{
  "tokenizer": "char",
  "encoder_activation": "relu",
  "decoder_mlp_ratio": 2,
  "decoder_head_dim": 64,
  "max_grad_norm": 1.0,
  "warmup_steps": 290
}
Rows from block 7 of the text decoder, named by matrix and row number. Rows with one number belong to one attention dimension. Each number is 128 + 32 x the weight over its row's rms, rounded and kept within 0 to 255. All counts start at 0. Numbers have three digits each.
# q: attention query, key and value (stacked) (decoder.blocks.7.attn.qkv.weight, 576x192, the q third), inputs 96-191
# k: attention query, key and value (stacked) (decoder.blocks.7.attn.qkv.weight, 576x192, the k third), inputs 96-191
q.67:106164118086094133098140124111113127124069155126038113120138150156143139140096127123139092099185136093125122163107095115100172124167150105136091219116162099144052108108158171187089140135090122113142108175157146147079148148089155140152125137117156184114185136102174151120118123123101131144
q.68:129157141091134120105121132140202112110060079168107130096109151104079098137123108126139151141109187139159216113155106099100174108068140126104069111125120117078125136154105077162139146120094111132099148089205148108141107170128058147135129141181114104151095137166104144169159155110140113146
q.69:190139145090099159076142123187131168171184128157136134090126093170155122136156122152169198123051106120173126146126141118075173197105098142118164083127131124082181112125128105126122065100037148125162136106166175150103216128159167114093088165140121137138114109123142117152148128143147077149
q.70:139084141093169148156131090110101131094061122111088129138155151095085120156134147103092152151121083111141146108173173183121127135141094094128134101148144132122127085120124064155133122144124165112124137118157151208119148143124165090142112140049131132136138107126124084086091095188090112055
q.71:179103096158138113100144139119164085234083099118097182156075201117118175150145200111136060106142141095142099118169112085110113106166064147123134129100096134125130154153102126142035163114063101077111125141117104122135078123114184098134118124175127191111120121132116130090138137143108120164
q.72:141185198135112177132169114174148122101143128104133162138116147105093143064150125189165140203174103119137145141100139092148116131106074161150135137072097135109156130072162120146178116166116139134122085163127145053117160166109108073135137155179127105084139175165152119156133166138094110129
q.73:170080143118147146125081144110082154126175153111094124139120134145080088089124081169131135162135101117126126117171110105146126155138109207118169139146130088043143117106106120108093117078153140105159139182165080072125139117141122100139089088164159168126127144198077140093111101110170161137
q.74:151127027123134090182112170177139125110126099145099098089114106072163192109072107123117170068117160102128122108155121147109116144151070119058141071116161177135124154108147118133139153115083103113083119089124089107166098159145161106118110117139122113154085175051121148112107156133116090095
q.75:125141087095105102160113119087105129107193100116109177177114142118139080121173175165101127071215164156160167160131121153090060072182132191155121116138104103131117118127124180098167157135145145142098158087091161200088132148092084110143096103133079174149102172114135123155087170130153152167
q.76:092111065107136081140097067164135147147095077120120206154166111147101139086125093069126119167096115169125148115141105097106107120147134134173117117133134112159153129146101106127128080116149139156155161176127109021150157138205167127122155138129126145140125136132121108162164055170136083113
q.77:143173135123125093077120139107141153059163141119142125102101116186129125158144149073154131104145136116138114133159188133102165157118087204110172085170125133091037149137167085140111073136111135142084120111140081073173088118160139139115144164135098174089118091123149106119065118132171131090
q.78:152141068125162131076129117151137072110101145110081127117141122105129209136136085100119166093044146185121126136155179140094133090099183071092098124138113161164074096157098094159119151144095105203149074159139099088124144156095153176163167139163098133103044119158172092199096110155084109141
q.79:149131130150144169159164058095086139083225141148135132096148160168098131125133126129141128140190193114109090150165154173102080152147169163104147101098119125094127072155113127138152093136115173127110069113134090150137091096096131176180128102122124085095127121122122133056072159137162096165
q.80:232124081168102118113207126104152092139109084124119179150161096080089146161174123132102118110121142120106162098128119157138144148141082115135146106088110160084152186080149027135111123148083104160111115062089130115083173127091087171147128134153181167103150117113080198123129125193158093128
q.81:116093121091151124100138123170103103190157109185098148125140145249121198161160098142149096182135116129125118167068102100178089125125183087136151140147140062074090151126104122110084173119097130177149110158151059131123116171142110099141135134078164163126159157170162111192133066193115115143
q.82:096107137171145156181102107061107142121136155142108166106099204143119130137112171114121112096140094115065106113175140213148156109151175190146110128149173106162159084072126141177156110111149149117180156111174151135140140109153118182181184114135092155124086133095200119187114196169083096158
q.83:084133201101184155169106137141104141091096118114120072096086105164135135069146149083070087103191068126121061092111193144144082093146122162189148055147109133141134135132139164164179106130099123146190128129094152118101105109167126126157118112203176130126132165130116105098104084139153113106
q.84:137103143094116158142115167165101119126130118134169094094155091140116152157160070170087213196159137070133135133163091141137116118163173142131178176122161117149147130132144113174126063111099115155146178137097144194087069058109141135088175139128112106094100132111148178106087132076162176059
q.85:123198127133088104145141114123139137087085164095164105090112099084119191131129112160156128132131144102145162102105158110117119098128098127148114042094133157126198139081134097112141102163126166155167146135105133076206140135142140113090102124140095125158093133103086094095113147036134132111
q.86:114156094123162119155120094115108094106133102112170166114102127111180124186111104093166100167117075163077059152128086112114110130103109129164156086175139114149121141138082157124160078124115106109164177128195117132114071103100098077090139129157130154112158170186111194157145138088056080132
q.87:115157107109117136096164157173113157163138219104127144156071146144124133112114108203138100149113113106139146087061089120114118166160135130129064174127124159173125125092171081117113112137092088090153110117146162122106071095158115140134136195157097046106147101110175083145137138134194215126
q.88:152141105111064196169166203146121108045179119128144101145088142151164122145089084125121113119131085073114139187148122146209095113169093073151097132115137126135121082124121217095186070116195116112143102115109130078078122120107118082103103138135090147127163153162145121088123146165047097140
q.89:150141139131129128096103180170105172110193106136087154156146150141106113146144109125103129091110097127168077155122141144096131140123107098128090086164181105102171191169170190125173106143084104109098145071125172149132107085185145119148113180184133136120130082120104169111083125159076085112
q.90:077115171103121138072129109123103128126124123164136036127082108126159106148147170105162110126100165150068165147179067121114144094125134090090103114176119096135106108106119169110110123133124174089141171137197167139062181068176114205123136163126126101097123121201148075165136118150105146186
q.91:079108102089122162188122118123159109120122100090147105124112156137086119165153084126148137163138049087127135087132113145119108111153153161223114147063128093193145113083104166132152171045109124118146121120110142118157110101107147070060167108090114114095125183131117109096132133158117096141
q.92:121127098177111161102143158166120117173110137124097083144145112198184162112151094117078111145127098130131120125150105133155145087073107154144115110179073124084074153133138133104160114137149148131105098125050112099157136093143093142119111150155100109136114161062098174167132066133230169194
q.93:126178150106150127141145138136105096105143086132078132148126172126148109063107072160146087116108156085118157167123158147150182167159131054175125146081144114111112069199081161124177142117132143187179108119108110099177092098089105093157169140152120205138100176148100066120184092167173126103
q.94:210122147160156130118098134157110102155095157096143139078109190086123143140140133122151081089142099096100138076076138134143144123080111152213142134095146105144160095087104120138046115148135094096118126155100176091099123166156180119118158174150110107088109130101149051116189167130073185116
q.95:132072161108187218157102091161078124075170152163115116130169111141170119157087115133089089159153117193148123083179092125100116140125082176119128112154191105096115119114068121086111143106166118128131152159127123165103156098115096109127135129121132082105105098120075082127150097131164068147
q.96:069094103136122160107093135147125176144068116142099171156208124076091150156109123144189114119172148154103184094111107135184187152103142106086113132135163181141156162129168149144091152171103147121153144167139137117100133133136136148124140096133116154199155101070132150056128183071127104123
q.97:166156095137112076123146091194131165073122080137117110099181088091111104093156167069105073111152152125115111107074202135131172143158194083130138163080124118114118142156111148102160182101048089147133161091168082150138215063131160069166121115116084150162091147130135125152095122118082154109
q.98:116145095146063069154081110149115163147155154071193133135145144134172210172116167137161093094119136102076121095103126136097151170124109110099104098146122115149117166067107104127166130051126166097136134101156191072123105158097099110134079138124130157145092143126169114112184173168129154105
q.99:127158136136098162104116112115088177136103129122150103135117142147091142118167121174151096126131085129133165120145157149118165098089136116198069114131205068073121161180110154116078096156109102116141118126085092109093094147133157141147088121078045144074096216100056063096148070062133121112
q.100:129083077138183129113119109164174112108074157074101126068162120132163093143089093055134103105134129155096092096120111132139106157138084182123118104147123134152067085177106118098109170137151095108101107108165121115102140154069105138108118146070156081167151135126132115135173131134122077106
q.101:157094170138189095133077161141136107136175124126118129117193125168105115144094156149099171141083116137118138058126146127104098146117112158129158063139110129041065116189149076112093132139093150117091130142066210115091132094108163132112147097162133110152084112128181156198141113098108120067
q.102:105121094146124117125096129128124109108138160130136165141196185119208142118148155091162118103035117152097113112175070100088152147074124086174119137169151124128111163117096108130068105124134136091089153187128177189114045097145133104135095123179111089160103115178097137153124089111198068111
q.103:100172173134127126145144146158179161145151137099059090110097094127069174152112091103164175044063107104104137163097090111089140120088136193087107108119071069100119100086124172107077148172131148112164156121148077119091124154126140133140105160114178104138115163124140146146143201120125177121
q.104:147140151081162157126136117122143175142120104108139081090121168071196085170147100130140141139136158118113213202126116124212157083163071177132152079120092108137184119148137141104115091075123103166131093115112133036082151100136101154082111202091127106094126133114076128136135122151167120191
q.105:137086182108074071154092128114097156093153121155158115098184174102096113158122117096096152107045118153145148136121139113197118139147130142075048185214127138167070089128135185107131105165129076116118172110151085115150086127168096090143165128176143102129108131125119132183107116175135167161
q.106:158115080083107137224137077046109101093085037116156160171166023128138108115124126152105142135160107163093136146112110152130125155111149117059118099152187169150193120105143179094201099116132099150082118101164092169146154096135088143121156117169119147140078127120118123159145099131108128108
q.107:135171131134132115157122118131172117161141112130104138122066123082163181121107092120109137073118077139093140141124061106152146143118136112049147150065121081125143123121145115199130074087163159127135146152095144123114176165156228152140055120124151033144130093160136095074120196145178126168
q.108:068205142171123147167107117153180116156137069164130134125108103088096211135104138147091093120147137090165054086133091076150154114093083130130139110107152107118151104113114115146145156158135146117120144092136183146146116102154146134141169161067081122202136142123144104107135131140128078193
q.109:102061143153162156142100123185120142125117176139156178126145115165100149133180136106085155164101119117112165199065080159123146092088108154203124102159140090131163101123145134120152098164161157090116137150129159124134187136190103159157091128147099144132118083104189157099120084114151128179
q.110:126125181135123132153169077144133142104106137107138118128106084136156093131110180106131078111105107140188116169104107142095115146144085110175201129099166079143171118092097182095114121145182131122087117109144108153173134085153135184136056163093107103128150104142069131131178137117070082213
q.111:100111084148136137146149127156157181090117170141121120116111095082156121158138119143133142097160065140120147168169118122134116137187092110134137116062112137129077152128086104121111116126122091141145102102111201151065105107095133139095097169113167146117147155168124136078104150127116158066
q.112:204106150118103123086137155169140126136106211164112087040128140131135081153213080131152105110096101081166075221121143114108143092140076185149150161128131147115062122120132166101156097136137161131138170106175127129106090119170086118136186139097138079117147121096151165145155150140098150072
q.113:162088134155135176120198149161129215107124107142123101137121112157153192115076168143129123148174136071132113128152070115141122156187142189122156110135123102115155161091112081144145131099106138125128181169077136154133147108139122117098143140132123076171057094169163121055173080172150110165
q.114:153166066161086190122145138140108121111188160166166096116059140128142119161138088150155140175106142088095155166143124150150156139134156151139137058113143147082112147099142123127108152144126111112135173065088123091118140133129144091103093121072130172140135141136160109095171089181236152212
q.115:075129158156103158162164141066108155168159137073126100084133167086111142164155125164095128119080147097107154084116127119122126142135156128075183096126085217190171116139149183120161157161051113070115134121127142077156186122173164155137068131194100124130103136079121138112144120102112156084
q.116:161086140170160138093128132116137125248100050120167153139122159158116102184133168154148140117130089080121108138077069109178087130123161102081111084136127085106148118185215124099128126224174144087129134149127095119087144112106150166178132163139102116136180106150112145096084191102072142125
q.117:152142059144119096145117104082154090143083066131137137124192138121161099154154125156158165144130069182072100185099135099110097085133112134110091122169102135152177111131141170183060138127060150119152141138189127094158165133116108077078062116102113111118203086109189159178126126096132106075
q.118:147160145178187111140132101099168146161138093093136170112106112080178124190170126106207159132095162190109131199136159212103135156126156092104120092064148108103154119172097189108167117110099133121137167080093120164142130156097123116176185083109138134136166118146104125133128123185101141071
q.119:166126165122148138133081097120168164130168112129090126139155178150179083116120109067109124111128090120133169149154123116107027130161151110106106117095097149163150141106135134107081150169102175111121127105096143133109121115099118142141162139151145149069136101162129087186136151094106198128
q.120:076143153135128102154076119139119115146136081169155180158148122176123153137197146090137119106111148107116078110150105118131124121075149122119120139106127135157161120153105104078152099167149073149090106132076077159182092156156153141125147067145142175127105101160140120077115154106126097078
q.121:096052156092145066144178169129172135067160158126098117123080149142151097161139074144149128124083103124150071117164101154085129134137097134109168127116124122100129158181090206096137135095178112121119128169115158123149114139167175167163046105112137147141132118148133149124136123130116134130
q.122:151221150175078149143100089114084140050129126159146086168150103160136157119123076188106169206123151164164131114125155078149165076131153139138144113162159126099183129108091082088120114128125118191132149134155075096078121140116125172169137114126106097128152154145163160131120151152137123134
q.123:082127174114180087134134133037191066101134101130126130188159145049113124147140104116189198121071154167152090137169206137118109122121134078115115147164092132137151183087129086140123127094125099131111081138147088089137121118165167170150103141158137159155106154180141180052090172089129126063
q.124:121161175154134115193079172145128147182164153140140112171123121146123092115168140084109180200178129083063134130091126101134104098145102121078103227150073136143155133157191116115135180145108111167087079115154098082122060129131099158113132123098141133159114081052122115130145123086066144074
q.125:163151124140103172060123139102133122164113142127168084123147136135129152117055201120165162109166114115109173092135138122127137124074114151116120119146167166181097096120158142147108140061150065074138129130125147117099121174144174177146119163061147118116143131091148144168104162122185092158
q.126:124156181098147086130143146145132085154155101167153069153087123139123152138098177110139107182139135158116182123132110139132123183137128054083116168080160140165177167117112130031117110139106099105093177148138177085185106146114172102030094164120097115160136151109185119077120186150102078135
q.127:161119139087094136112108140098135107161094146122100165150143128098108122125142095119128085096051112102123162185100112120125137063073177130141130141128153084150150111143151122099156167161153148116103125196093140075123118146069161103105111187103122142071092121175060159126150145134110151176
q.128:093175101117088165164137125153154112082096096113112138161130147100130159148145134164145147115107095132143116100128061171122142110150122187117201143121124129140119075114130134111125167175133140076098175142091172095158118079172139098077119127139102106075095167197139131086185078150133107110
q.129:150183093104112094137126118024122129140078115130169183139120107115144159079154122150160133112100086101155146129137188110110167146175158064110182125122128117150083090073147189097135093102108130089166130188145112122114122093184118157149092113093060141115132110115124091106097163155134135124
q.130:111114109056128138147126121140094070104138139105119150138166164095158163119152149075149125085105071166089124145117077147115150115134050161100120138131173076163114114079110118095107192185128057134140176141101161160139112153095129091169150098112208125111148117070063167151126182075081141152
q.131:195084149069065154159137121110194172169086091089131088136156105043130118160112127156074095128140121153164180162125144082117087142190136113132127134153095126114126130139140188150064107058127131115058159143103122133117104111153137128117178146174105107115234128088143103131103113140093137095
q.132:131158167122124138154112089154197096154116180107112137125175175101105113130134168173090128146159100124169152068110196135082070116122120098176145133123126130093162091118138121166118104230134191136138169108107123119146090149126122129109144191191119129110089136077118112172180137138109130114
q.133:061164113108146109168130083152175113150113114122119100149104127125171144123110123143224118131244165060163082121159108180176138160121133067124117156102111191140174167134118117140154156086162126164120094152061139086129170117112172169156138169142086155152113123136153127107169104129106090058
q.134:135115162128136156087088075080120100200139133177120154147165156077180157138164110048154088166069143111137180085101062152095147122145079182127093148118160119131141142053131136168109110133123118090160091091083133138148096112115162119109074111119145236158188143171176105137140140120154148104
k.67:130161154171133142097089093165114166168148141120181182168185111189164096116182122164161098110124130098168099123143159159160077133176146146077071104145139142139079105138159137123073138194072110119149130082155127111132106166150108106150155112103116152064155114104173115152143104071127124142
k.68:086139092161162156130155065119123131105089127138133119108147126080088131065135106118087139087091129133057124152124122119100104127073171201121152152086128143142123159086104130129090085122169190158157097152098120119151122131117123126154108169107168101044105102186124133090106120113120150141
k.69:162115081114132215098137128120118098173153144169064151108154159128066120116110172123121112131102101166056125188144118171121127137086128112119107221129151070126161122145150169172117102173135175157133131135123172108185134141113161109155096137107133092080098096091139151135097156142167132184
k.70:159175128196145100178107113176176158155109137112164091131062108051189154188184040108129128144140163084145128146068083150099123117127122123144088126073154114113100154155167119119160096129168146125191108150162135172117100167133108113150164145085151093069117095100129129122098075108097171164
k.71:172143145105124156085149050113149139117134073105109145131148146108053126124148097116178180191101128114128133193110111155153143120132114093148048168163109135136121174136090155105162086103149050119148164141154139116107129154154139098172098123053132166172136144118122092132075143150101080120
k.72:115174135136098103140202125095171134129094168075127125095150116168156093107075116116145067141117154079102129115115087105128107115098177144057105130112077120134153089094150163088162121200129184144111127136169155119114132122180177121137123142172151137187106064110107119106126123143110113110
k.73:184145150148127179091106147096080122123151181120144086094089130124156176147122134085159141145100161125052143089137085142128119143100135138147149127183166131101130114101166164145166104157159125175133119147149104156138130112134126131187166169086090120098114101126091075112143125132190137107
k.74:059061186146142123130122075113188081093089128183152090101151051108092123150125101176120130161075135128156123134146182192119117130174172123143120141125186100120122179167093122124124152190152117099136137147122106191167115147127109102129131076161166161118103124150125118090108190160132125185
k.75:123172083122112102181101091178076174148069080136138131135097060113122102131087135169109209117135130165090111067179135156129082183148099180086114147088143159152121161101073135112141147106117162097100033094106114139137117147133173118148152143149090099149119053120134108131206132177060092115
k.76:096190124153138117144131153162145171123131242163174132120100118156182096115128099127108104158000135153127136101135081163120136160093089070161153144166135157084104119112105097116131151172105123107174107170129181137144116128167100131092207135143119168124163136173135132082164124120147098088
k.77:132067102177147134050180187100162077178146180081143073107102123143122206120102168132116154131111138124127161078118155127220149146040129139142184091174160081120118137110145183135182140200118111137127131164105101138138140152109131101161112131080114147152147095133130081124135097101135123138
k.78:099123137151072102127128122152122166109089135121129076181107135141156116100086127122108156127136127076133111130116169125094081124159157123142079145101091145115135122181136117103132104133157126151138126161114121162114050131129130114079099122065224136108233133095182156153159144083087073099
k.79:133065147153104113089133085139151181096146146091074045114130134178154133146106106112079126144178150158139106090120086108133139144141167136110130139128154123142176111121125162155135068162119123140053142165117130134170125141090158157143105104163165165178127147136105107181198046160134137143
k.80:163122152146116148119093136179149137195143113091144136195096191142094094147149112192166155120100145120069149093141123135133115119124119115141157105084184083147066146193055081114173126094121173152139111127111149103139123140096143073133120113104154085152132070138152097142213105084113143145
k.81:201152143112107119101154110134148155150156095151115078120125091157151112111105155108112099130129125147142077127082151120119112157138077143115159159103111121144069109198023095071099102134142111097138109204107052091112096124153093193179063110123107113117115163139166115116124125121139110184
k.82:099160153090097120111041148133098149111139104116147154143088093062161147165136177130068121162153169133120159132134125123154101146153100135131179161125105096170139099105139201142114144181124104104119094101156107119101112116115159103200053184107138113111188117081133102154141155181100159042
k.83:165112104166087092122137098155155133142137132157172198135119125133122098180143104138092114142107177166148101159127148117111113156105186110114090149142092132059155150179136143084118097178099107147121176134031080128143188085136131090112128115077100112156094156151102112037136132101125096077
k.84:116081098040145140127105153122137159110136159095127073170083125103166092108113140221117123122136159133191081118171078146080089152181168157124132176120121146187183131138119138167147118104134096084175113107139177133062164147148172074099108160059130084122151171129166104131156144183093109121
k.85:151161100133152179156132143084112165180095123142151099081099116196118156061111122134141143133121165142115068162128151096147084088150172110092127119091097090136155070118117043136169122165116159140128105142099109111165116182123147132166142091132129126167125092154143072137076178164124077096
k.86:103125106162147142167113107160137132172122119130109138090153119182108113104172131148155096164127119107150104101151126079109125103065124156125192112127107179178199090119137114067157129080150141137032084111170107104104124093147076179079125106090121180086077093137049109101147132170163141124
k.87:158144202211102132120096111140098127123108113111169171114101116133164198089163101115143108120150132157104164132110154110106103109092155098067080173093069100145123110094153129183137127162078087100182139163149083087149103120045186077118187119110167146139154115096144135172100146101133135055
k.88:129145124156092152127118151091133135111162096154077094196148132102135112082085107119121056092147101124184119117096142118102132188068118136125109079068119142095159176127092143074130124118137089098184165112134106131192211096075143139166153165073105166199122101160124169116104107083129147069
k.89:143158107124059103108205108093086165107106131079139130152159125055097148209158124086090162097068172092115176100097129154151155127158098112144172097113078184170137183165125210121136145098136188159072136147108157100119126126113109083210113155111116057109138103173100127072110173096105145160
k.90:116052113157104138128131109083111124137091110125140162160095174132161135176150163148168169101097115089084178109107168101156154158116137092152102123193094157148133125031084138124100113105074107175124107142093110129067095086172158129170142114097123145133137146134113086178125134061159154119
k.91:128115134137168119125101048093093205098123105161132180133159078110159122106120069145129124136180100142112107089123137089176097112148127068175112089166126108149155106075090157112129172091120080064148085144105115087093149143093165077130165191085096105132058170118160123148044059096174079123
k.92:104068096131090168099114179101150123156143149102102135078158139072194155150084171104052149123106104149137122129150118128162100086130149127152126122209088108155108118083155157085092082156183088139128117255088151178158132124164130101085137142133134109131054166148139164110107108100126116163
k.93:126204116121148099137127112143173154109132135178103139144169136136122121122107122173161084088151152103061162118117114178151112128113100147140093148169133120123070164075104118147090147163148131136149108162089133093122195022142149086138109135125133125154164114107097106129100109118104084131
k.94:116140127164160132142125154095074140078110076144118163105140088173134114159098133090068112138035133093170110169145159108157090119132111161168149118107042096126126137105095130104102114113128120105128163115126152084155157127106174138062147139094112099185106109096126127079077184115116145168
k.95:142102125106112149158116100186131090148147113195144121107109168171145184200098105063134129131140121090118125090125125164126124147100097100130127148167127134159127116151209133119141123127149132145065111144089166141097093200112151138108106101144119112100139100163152120124108160075153097186
k.96:126134100116111080126050149134105076112070064076109098170177124129122129120110086152134082146155083138204134151094084050095138130171163074143155138093129147208145124081115144154156133101099132113141100105128154117045145126175083129071112116123067127127159152068176098108135164150069090135
k.97:107088087163172146163140084081137136105132123097181149090127107145078183072144098086117197105125142124110137141075159160124120134173180082095087144125145119149174120162187127152042149129095142213091124105121143158139152171135083176170109113098116111176109129086102106120135130123078124174
k.98:107112153112098125154138151120096105130114107110057090120106093093145115132082130113099156151134125123128110142145144109138087169091143107120108164073114095140148151101081109124156104109149156166137193097148187099128126107130180134102182127115094183115130101171164133109145122186152163127
k.99:170142116095076175120107150134172114121128158107117132130049125098149114108131092125069100146147099111131138084135158072127123137122114158156058099088118142139175162152115160151139130141139161083095085154132107110106155181122154051122116142128137102174116089134146134102160119156158091182
k.100:150113133124152156115079109152189082146144185143123165177166128139197133120144101051108097108110174107098116164096180137117116136098161178143093171168120126081123093135135081108107174115125112075116123065090144065127176077123142159126163151132171087154166067157111148120128096053171109176
k.101:104193222091147137123113073082179098082177170115101128126155199168084085151111087135132135143077139080126108105129159160145148131064151118123110123149110108084175120192113128102104155085120194135097097124138200100108100110066127068124123114110154099131207190183168082113134162141102162171
k.102:093148128101121207086077079123062089089102167147133132147106192088187129143107127086072114132114140091171135126118151095109131125091120127189125120108103173111119107100136067156026083115141070179157128110145150122140074163126126128098089087186122184168152134166137091190116109160135098105
k.103:149110166063110084117157144103111162152167153203096144111139101173159098131124105101108130099073240097084160129188154127150135121098113147117189145136164148143151142098196128124106140139102123180123216095128091063146127161077153123143134082162130133085105080121144116121119171136113109127
k.104:153113116154145112178124148093125099151147105054104052152126150171148150140168131133139184176109158125135143086111147158157093143123092100122135120137137071144088130142150155125139134175113040133102129107148181105109100145076128088142197150118096139129138064102162164001146139070144112185
k.105:118149160170103053124129116104122136160185088185142157151129113084128109150127100193071167091097078165134076108164195132128145110110073052094091169177084170125101108126110138137114105148138117075135100187194113138130172146138149130118114125113180159134190183123093181115194107130091147155
k.106:069088095135120085148088131111164138158085099174148162132112132115122060145186086152107143117185098150139100140156143109119119086149146091126140095131162124140133176137181107076131198116169149138123095150144156111139088119101101255152123124118192077115101116104110139149139088132104153088
k.107:121136127119146129136161131141161129105171118139124153098119126137142155130150109110097101081075136143127142110216143093097112088126149165105141125103171140092152157208101148194178150107159155140106131157143117094111123134085171109158137156142121122072120089145180145119120156127097138075
k.108:100072132084135152064138189093159070148097145066169106116123144157166141085085170145138122058086169134165079174097147129125102074166128106116140093153171136093163124068142126108093135150121129097096046152092132064114160098166174071103094152113144108129129112126130075141104173080146092124
k.109:072122152142038157066146170089134158106091152096090128109175175098137111107134156136094103158172106120096152111145156123143168086213121060154125124096110090133133140185114160119136132105129110132124153142125087157130124080109165146093138067141161122162125096106192122100078114142180112137
k.110:088132149149108151100114130076140132118081117110148109138167156180128126121157182116117138148133078161145159116132107165147159176106116130089133160115172149108167130118107142074176137153099133152191198124100134114183116115155049141129160127072127181098132094126111110165094156149184124098
k.111:086131145103142119179120185113121120133157135091177126164081149110175104098114127156165172119143140144187132122085122089123099125092132193130145107119159115140120105104154094115105143091105106137130072081113137185081131136061144100082159192151091081208111124128106129125193111094083117131
k.112:096152137120152108131178025155133144166059168125138103091209148159080116152167124140114078122122118173141090078128131168134185164109083108136147166084161109128129088114119074122094136158139096172140122139102129168123188132177123119093101115118118157091184157159073076159133066155129123112
k.113:163143087127158157078116143142112061072097135157168205147117162170150128175120137110132167157104154223101088191147112146065155103135134113119136091139054085130109144117133156125126126142122166158170097175143135071211095081077117126078150108127120081137105134159109127175149211130125114179
k.114:149141117141154170112158205132124122086159135142153127102148157135169092118163101162089143138199157116097150118143158130144129087112081151147155132172151072127139136078111096130167191066086163136145129103154100157124159219123125165104119176115125130149179138100125110138100099196169127140
k.115:082106164139130093191125129149106142109214158160114123102141112132121108183163125139119067078099098142116156150069068109121049088140110105138130170080171135142123199081181146156135151142102153188157148136131168157145161085135102128124183161146133147101172105109165111092105176078088116084
k.116:170151152106133122130142146122123208113111078065064153104140103110116125117177134076121095204146163101133177138073145122172133092125116108118142155104100192168123110072114168089183141125131175107120164111136105154129073136128109130107156168193193111198105120093143123170164084146070128152
k.117:134097133102069117158082147116054117105122101151067123106150126182093144080153126163154130130086068095168111083122151107155150055181053154055170092141114150122157146174120140089090080069084159123170128096154129105119136101144105096141155122135105124152104187068121103095200104108114168103
k.118:161132117142092122179134126082119156116064114159160094157115167105103115084129114135164161091173084211170154139075087150095181141148142137161104134079230160123144138098118125183134149129093156138077101067083172146101137123125115151135169103145136162145155156094169166119133134153091143121
k.119:151100143165121112099123119099104131192123089179106161142055096050142118083102117109129151135142144130129153180123102167126129184160149180173046118081093152126138150126159137157136129129126136086134152126135144105116114137132152164141095141085070089124171070128141151110170116150161165115
k.120:140168089107093119096154159157107097106139145114078090093143204129105129120125117186167128141116114106187115136127100077131097138158157107171093081114093167141141132166134096108060076153139162102090156099136112174096114040158119195148099145122106177150104160063102090110040146075125112136
k.121:123097119138148145085189099149160145130124182095067111088162171094147152123167130157157090019147121059108139122192069096116183114075116152175096156099082108133122104157094155152099106091153105091109111166109107136133102108096064137136113139153133152198109140100126140167134104118134088143
k.122:112108124134105121150154158134114135110094172115124192140139095149077139096104143122094124131167160099192124102081091107135134097089116116158123105097116151153180078103152130113137190135146140157097140169119091093095130194165184165102103078140158171039181143117145052096099105111112086108
k.123:150141106191112129170159083083115139126095110063095109152105109164062151145159161082122196089113130166119118147136121052150123116147114112058146153086138144162134172114134171165149104094114158105083159094091101111081097133128150185135251167159094124094173141137158131146157112147111087112
k.124:094117123154096094159115151142125120113147091077089158134144113096134146142161156102110104089143121120115093158154145142177118154186117140127167155096102138108162155111101122109131125120179189091173143066164157176138102098129105111162136158135113128106129106106164189161120136081084104090
k.125:129056099186082079122141143109103139135155098127173122124100096066116168148127092116134129129155106063131157152148226130182141095143168108117152135149170089134158146095145109136153176140053090155146044078168117098129141159117138163157172199148175195086152151099124129164107143146171093109
k.126:082146103162129093106129125065120151121138109087202083099065167118157145118133171053105141035106119134114166124139177093140066163149093083104138087129126143113168153104147178114161103129087152136162079140116138097082136132128111092161156205143107154167177147198142169168126091156149163066
k.127:172171142150143171187118195154112174090124140069122140139115160171132112117096166125148133203108121141079105133100143116152120099157159131111166132110096153069159091102137124131175100098174096082137110141113151075116122167091117095130086132124112105121125097140085105092131068136123135108
k.128:090176126141175132138182130056138128170073156105090167089141167070149123096170117122091110093086110158170165138099123142139125111108122138119117154148113087137071124145110111149111088185130133145128132096091123155164121153149127115078171138170141136188142163150139128139162134073122080100
k.129:116203111077113113107138082119096144138089134112118121104073149149100166062118121124146102127156124142170096197099154152107179116133110121162046108109093166140119098114117100109103146102132181103194133094118143143137134083120095149175180095133109141142031037143142123119163178139106107154
k.130:151114135101148021107123102160106134172144171093155062095143097194126070112123135162101144106218143129146131148120179109115131137167135127101094141102124120105119195154098115176122129142123063106078139178120118115157162107128130106145145106086134130045106179162155158111127177125148135171
k.131:140140111132154106110096107091160143124095180100121125183133114113138070117087131135181167132136173126090085111183125139121164117084112128119140090116130140090195157092174092129111129087130088117109156156146126156071123142137125183150088124147101098088133099173178091116138152171103106138
k.132:133069116148128110109123132101120156156170189117136109079182142141104112125054122171086133084098179080143171100121145125139102120140168172190123156209099158123109128091113098143045100148169165135147101143176096131180112136089148072129092114094151105093110084123144109134110167115095149175
k.133:112107065153123150086126125131133076104118153106153203146109120115169103090160121123164160165123191133157100029139089096152109111124191153085160119128171144062144199097098138107189118157093192091101096103186185127147145122119151192159088193111098195124124081151169122148124093152135163134
k.134:148129146164112167168190168092102134145163092196159127141159137145137113111125126154104078159113074148141130126179120112094193120081124164074134081135114118079091173125093125113183072120093121113131132123124126101121147116102077113149139120135145137049111114108127092138085130093161110075